A small image captioner, trained from scratch.
Model: encoder num experts 8, decoder norm rmsnorm.
Rows from block 9 of the image encoder of a small image captioner, named by matrix and row number. Rows with one number within an expert belong to one neuron, the router's apart. Each number is 500 + 50 x the weight over its row's rms, rounded and kept within 0 to 999. All counts start at 0. Numbers have three digits each.
Before each expert's rows are labels from the 100 images, of 14976, where the router gives the expert most weight on average: "top examples" is what is common among them; "lies over" is the class under the peak. Only what is clearly more common there than usual is listed. The data: cartoon faces. In brackets: how many of the 100, against the usual share in percent.
# router: router (encoder.blocks.9.mlp.router.weight, 8x256, trained with AdamW), inputs 172-255
# up: expert up (encoder.blocks.9.mlp.up, 8x256x256), inputs 172-255
# down: expert down (encoder.blocks.9.mlp.down, 8x256x256, transposed), outputs 172-255

# expert 0
top examples: hat: no hat (94 vs 60.2); short hair (52 vs 14.5); expression: winking (31 vs 12.1); bald (27 vs 8.5)
lies over: skin (47 vs 15.8)
router.0:421482535477445498537459406491492514435586532495581497475491391553489454453501464530504500496518435641526428514493509508609558464508439523552483511512507522515475563444538523420580458541490468444559465535595553495457419474559468455514534482519457615511
up.0:590420546617480446481495567569560453517522550488488664436459533514539579429439507469484447468492488613494465463462527523541518504482492421517550635554505537549537513403507375484458434589511501516452494520531488480576405428522451456472451410575473548447
down.0:550419496360517470452539449451503482502537492486549421500580494509586471622527550473510518613449481540505549500468469550477519507535507475509531604475599548561571486580478400516446506495480503458460440451470505570593562465503575442438616518526515448578
up.1:556513514446475523497444584520503455513517492507414581464452476517592527558427503568540584527441526460503498491513503521468519515507562555503539446543542487441497523546430575496483485569476593471459498492470455408525506598549497525448449474555570493541
down.1:558506465482436515495486478480508491442479486520424465497567530516574492526585540494489545529460481616564396525442483467473463530536542485586526369669584523500429532435453390529561506509468507529458523526564474447499573602429471477447518515573495505503
up.2:471534592555485540489407528454405556417550464549584371528487501540509439511503461474503469592493549544540500556488510517595521449474557476512427501562440498546542455412521585537529481560506548504511483473484524460488415540427553525506537530497447516420
down.2:488398531462490558592478549385476413532454484557639477603478450576542472397518549467420471417544503502445489492437541489448481496525460399465459525390501524571507482511507466485617508486390458467529483451494490467498453441521477420542405550565497520416
up.3:679465524492494542463464525490422501521480515545464463555525454533554490564511442527436500491562504461437486497556599437432482549387502505480528463568477497512496457503509411517499434447387488545525559539519415538561514426447544461519466531474517520551
down.3:465543535586470517544520438496599503478506495415512455514365533427492528538516480549570562565559586599445430542418502439445623507511596516471557485520451541526478506533443437436491513528518515518566478480542374547437411472488538474491421502504488458483
up.4:525478474530501515540461540470550497449476571570506543514550478546575531465448489480452438466490535483434530403429557466425483437467350546514576639372491513483454471485552520450522502548504544490553471610511537580603480492532393525518471432525495430472
down.4:547506499488447517540537488527530588504462549408515551479475519401487493567465562470544559497474519520517443500478576368510510517489475506434485520484498450453409420469560494573455412506585494525509604510571462619520490466442453422473472418519488520514

# expert 6
top examples: cap (35 vs 10.2)
lies over: clothes (60 vs 6.7); hat (27 vs 2.6)
router.6:451517537474439510538499417509495551487523457498478516446513608494590572454542488554483482546444493546508531396476539489504420580470477457485528478571513490543439422506562509495517477479573550514505573502511440636544592507396466442556583520511560455470
up.0:546509493656479535503471460545440546439450509503527416483421431443546510526521546517541528511479541479580506389492516638561423534500456449444545460487485535452499482385524524465502422434529596593549449470409461504493577572532453464511512503549460448475
down.0:504612530499449468441530488456406519490505515545527516468503532523468490415524464529509494488449462403514643496513531518519575471427520533475450433589625484448529498549461582439579519496489539520548490530435491514494488572473536422659540492447481508404
up.1:532580491526557439563580476578483471531466424546350460436480412425498513546521470513455458497484581497476547424508548485480521518528393471583494495415516389511491505503494438524534556527527541557449559563382429565486529574472488456505474515476517503489
down.1:454432455483499500528415571522492483496458509453513487482536613552519470446569435395586466474446510467427518533521562441619491448493512434571437546478510588602529611493590439484479481458537455478551514582512517486494559534433581520535499512500549611442
up.2:519443506494514534678500593525447407480510500391567599504499415463527520335504432595516438535372539538429483484536505477500484527537448477533463490470464544466473580463525513494575530522634507512539454438460544500482538504647551474535513471492514614524
down.2:462398542452421490475402587530506460583497546580529543548534564505373581564520470516416515464498455533521543443447493544417500440468537552397476546407513480406521481470500502418583451568508557533476479500404519512465486493402516458557512430570398408444
up.3:545433406572441460471460435508438477488494477587578520462427540538571571493517438453516534414467500466440433566388478470523465544574597559541523532518464451465533575474517497431512509442376467539440589506506516506377437455494618519505478628565455395436
down.3:533479474503407472456540496536525474543498398464429494539461546486528481523580474488560449483618603398483535532412532535453567465509471497513539486497461504469542564439509514555524588514483590468427502464457539503492515502517436525561493494488516549510
up.4:426499503615494553499530541542477519485430509560503439443581478522465465481515498516504576555543467471464439507512560526507563476448590512524467465475484472497562473494502471426519535488458524532477534475498465491442474551589407516458523497520463634476
down.4:489526516510500475525464480523455527459524514436477462583487463483447553418529416441516549472451472534541520480462519390600511553541542520528500480366543498457565526512592510524444409610512541523482443528505487561542497520598535472531457580518472580487

# expert 7
top examples: beard (99 vs 20.6); curly hair (49 vs 14.5)
lies over: hair (91 vs 9.7)
router.7:509520361414509458452452616475417494568447505599484514534439484517510423603535429497602469490540446362508546516500583452416528513537523539551424475524509481564559511451464533482519573559386530496422456485502462489499514450524521498473522563529448518452
up.0:488462503446494492489554496571545513453584449499478419520500439388472549514502486472454493526494490559525506407585555561499600516454523484482521471522538501550533530512470546456519454567503430620623518547454473480545530458571471514599511453495513440496
down.0:425507552504485464460450489479496582475413511511475488508487484448495498476605487478490554517506447445427538530506516480532461510457474503465461477499433477556509362515550397497480478480483577426543498504478487549536475551516442446516449437597449398581
up.1:537471443385452487511460483467421496489466565505508545571430430489598445452502527545487496537489472466523415492498510440470536492513509496522512500461535522489494588380517637480407542519465509550327500503672450479415503549440501518559428433572555391452
down.1:565611479531412459395572513414624497384499544487495525552472548479478534501483562515489553460444500438492485499483476532451509475487515531465582503484502553566484491426460547578533466536532591459422524531467555457546478452524505564506488396468534427390
up.2:582469502458637541617592516487422518562533603499463465456489545480569460457528563498584543447418524457480482481442606528455485523416504452426551417528557531436520514474523472529466456541558468512522561481606517613469383559467486558469470541445457531456
down.2:498398439487501515469460379517461558432562455480512455536471601442480485524604502560574496545518508554511463492587508510478409582542471585466521566479486513494444489513479554486476441481538474477437559431515476535506542485457530514605475522467545436548
up.3:536401549506538475493404414482420542525427467419593478509451503453477543413477542559548487512615495557536516474434606476460517503447499513453476534540537449521548522437517574565470478488546415542535544441418478451584546520538546485558529510498511466603
down.3:528492495520429425531514498443498487476466474583503479451564492593443541506454409477460402494549485497552484475495466409533533416501473541534574465491421515488559484579598472452535627557464470461461499490508521515474502579510444427461488497598511488553
up.4:437508520562474464542545549531558499501547553506510478562537547478397550456516561473522522473532528471474558510561527437516517597505479511518481524510467503509428552566452482539552488412543519426453481482537474546513458487505576519551522380454547677564
down.4:532545488500538450558525474591519412437555550521460441515504494538486521428469434468529557513515447482496477470542473523487525463575455613545573572525578463465444521478514377494510536579496375523419508501557459465514490603488512522381503546499483470508

# expert 2
top examples: bald (63 vs 8.5)
lies over: skin (95 vs 15.8)
router.2:516558520512426466514551481511613494533477547535451514465419453448575544475467565483481516525499526595539494467528432454542419491530498416491443438480490510410437504564522552550545394612617460516557531437554593480528560411452614510542518447467542432593
up.0:479522469459564607450453561509558489593515602518509495470442482523515596546474468525622442525565524577568491538471487490568527461439502515554572404426534530434554579509481487436495481553468541489561545439470546484453431383512491585558474395450516399546
down.0:470390526556427492541453448549460476508519447562505492453485448518477527486453462466513425556405450495467496478429508392606513544470486406497424496438462487491524500552594541429460569422505519411506460518561495648435549556522513478557489549627557493569
up.1:555370505473504504618475491482527509501426511524533460532530568479503496422446469488542501631492579437518496570500485428542482449486515471463483467461484589507542538460540491510514498599550532542489480520463454566458566396483441528510511542420486485447
down.1:405605504556523562548575533471470545526543518519540464553539534471374485541519472445501460502435453475477524522501516502525510412465510438474460502487503417541492518582523553529478610502570555424503510571435492511440450485563485482513569412570536427607
up.2:426454472484508574537514451451508565457404486498473539567429550562409474412539453502533525525527496551482428483460544483530441504493540487507593490535487490524560434551494507469461580538535473459354504551545463520483580516429431524484519540463453505528
down.2:545527500530486427456622497497472456523418468443519551506518456491482597488526462487571557504471605546559491506483529551427403447570488534556519507515465534481633604603537548490457454438423429487441516469501423580470464535426470546526572511443548546458
up.3:455498512545563493530447561579566583476541483418533432519446473484546525566533524471494526524551483583529513431486546556513506522559604457409561556537510553487545529499525581439477500442451481539502517436589471490572529443457421483534491486583591375442
down.3:455517521438533464466449491422475575545513519405511511447521428478526550470554492539486570537529429501413514506527489561479448477525492441478553458496499500437495527596402567555519488483453444462545499472465521401529581509511549557374405495526476512521
up.4:440438488528515498410409487516560462485471548505486469549473459503415546560547486463439511474480522472543484494392421471546513451482473463502483538514494464474577566471544503512500426575471481394525483515475546479541563458428585533437570566487423540543
down.4:530449465397385434521450465456487540493572453522469596532500543507453492494536525539596490558561589514518405545465448501488587495462489485427601516358522561429572525411560584432574497530536488454491556539506590478415468493495476437498479459530530503521

# expert 4
top examples: long hair (37 vs 14.5); crown (26 vs 9.9)
lies over: backdrop (100 vs 62.6)
router.4:344497466514477520497477561468545485442541474437546545492462552493504500356537532477439433472529565455540446437510435528462495577507495496491541613465563528502586550462522431536492566441544581453456551483439549477459458566540495560454506482536525527530
up.0:569547510513663493507444483501533556509389556592490447553475449535492433505522449568515500517505475437481482498512463485496473514569428521514482551474493503449530507564492453501434535419543460511518582402445459531571508491512560566490544629423462552411
down.0:449589493470527517455595535347406567479583551433498565519574415496447577432424525475576526514579538502407442526510472516478513536541419498479564438498497513510500375450469517552540557504516408459501574550343458501620580537442478467509436442580501496553
up.1:448526392480480467584447438522529416451402526501432521517575580578558560444544422529581485465498561472555476516505500520440456489507520468610554497514497482506534442526453476569455473505566546483471554549524477506449543619445522540515527440555542589476
down.1:529445444416486584614550616630483549466519505513532521463577511469525487570586447510527484479543507497460564562518572379605542547490479463518481498466512443506474380459449512435434557466498435488501531502440506424512515434476526477593563609498476491483
up.2:563567484496605507509409557515491484457482508521453541539462520553502521411498468542503581475522551596508480570512518461471413555600494444501460486475486626437509489551448561490521412513533625478497542511611465536575484546604448573513486565564429519529
down.2:444527478488557522475448574487392500507515538402477468556510464570474540477611448571467458568490464516503480460450558415523522451522486465469482424501473519518571500499405522393564559485429489513576551480398579464537598471543550516441515469498456530454
up.3:487588473548460456485429506479452444465517514464526483444582508447490479511542459487537513454443518482501475569484487472560491446521481505673525479486526512483591526492523485469559456524526558574517519488405444490471497505464545445518489464518489583495
down.3:484560447466555512630492524556457385481496538514506450553541459532474489476475457534484536450548457530504495460490605464522518545560424453437507486552498455479543508501440564453460581515534546495491468558581475428567465540436451477530365460516511501484
up.4:546516484571523547475421464485483525550430499505438560536405518445580555452434446434502433477382505535494480460448590443478451547509503534546492467529460494516470474490451465490430489504401542416420616399566423462505502461567591544483478501492463420468
down.4:493620541449534523519502491488463547517547511457518487508501528479535475486399458489468521490462545457488416430494544493513423460493452545450442468579537454503477503451554515503439486578482520507553467480523569493455603499508449523560464505514567571475

# expert 5
top examples: bald (33 vs 8.5)
lies over: backdrop (100 vs 62.6)
router.5:596440614423524576541525519461509474433439479489492548470565516490467492515471568497430507577483511488472494460527487536477534484489571525347511523481501524530462424450444543522435483493565442491526573514533464436496503403476441483478410468477382462485
up.0:463475499408532456455464406571401521439433590544511495449552529498574563490525510518494518488523440543500449603497491612483535484450573517643514457540520537580448547416479580523515585486532518543449521469504470489530473527487448509521472546479443487481
down.0:574594431447566613473498496483502480495525492515500502481559520574489444411455488481497564448476476534510531543533528691583540464582594452541521447523514445456509557453444463477457508476477419424520519520445501539499501512497500480451564468465570627498
up.1:589548507512522485519488488516483489481509582564445472447554550558536512503486458378503437514561475523469497445405431506500548517533419560514553480574555455500510508495517437465509502484483547606563517520487566489510403531461448510530474591436611413477
down.1:498543539476548615469410466486495507511513592415540518442502380486489490472544425533486483474519535399540518651455505451486578550503498532505506430555439488520495481602430540522521542441473577530585494432513499499490460535412476491575519432481539448402
up.2:489457586580534508485532493463534542524505408533472592476523485521462510526466494559460531482494528636544454534565570549500442604479482493513553477448484461483501436554547446460472586497558596539522418526475585450510510512546436499489469489454590509448
down.2:569405483393525469515478630602544416396509496462479524578562505559464414545422544494475498509563532449485509433564420583466437464586542444524543465520534481521491445427483642469481513525489588419472482509479542542537520450462481524508547464452500491482
up.3:616567524417530426538494557505598506456530608523543538469515608588499464533506466508544484489491483459485502547430506407474515536484566435484549514547574478493461495472445463452428512410412472461504443434587470439476464583489472500469476475467497553477
down.3:514564494550477485541448416542521429535504534474466532488477433432491504660551444491378486425508458540489531550523496442483561508557470573504608456558515506566448400612455540490498435494533517402480520432526447512525371481503463469522572415422500520579
up.4:607538590453466512437460518488401493521521631573533549484463459540613492563488485544443484491508525454474455518458514447508585567535539379488562524556521505450491521449422524482502479390466395544531458436492472452497500570525474549504444528384585554448
down.4:502533447488544552479485435544463466466465519470417555404505536473474491485571492483461445457582506472442461509495511440469457494501533532541558491518466473529425462571455587529484493467537434416587474508574467466444548610474480378546555472416505592520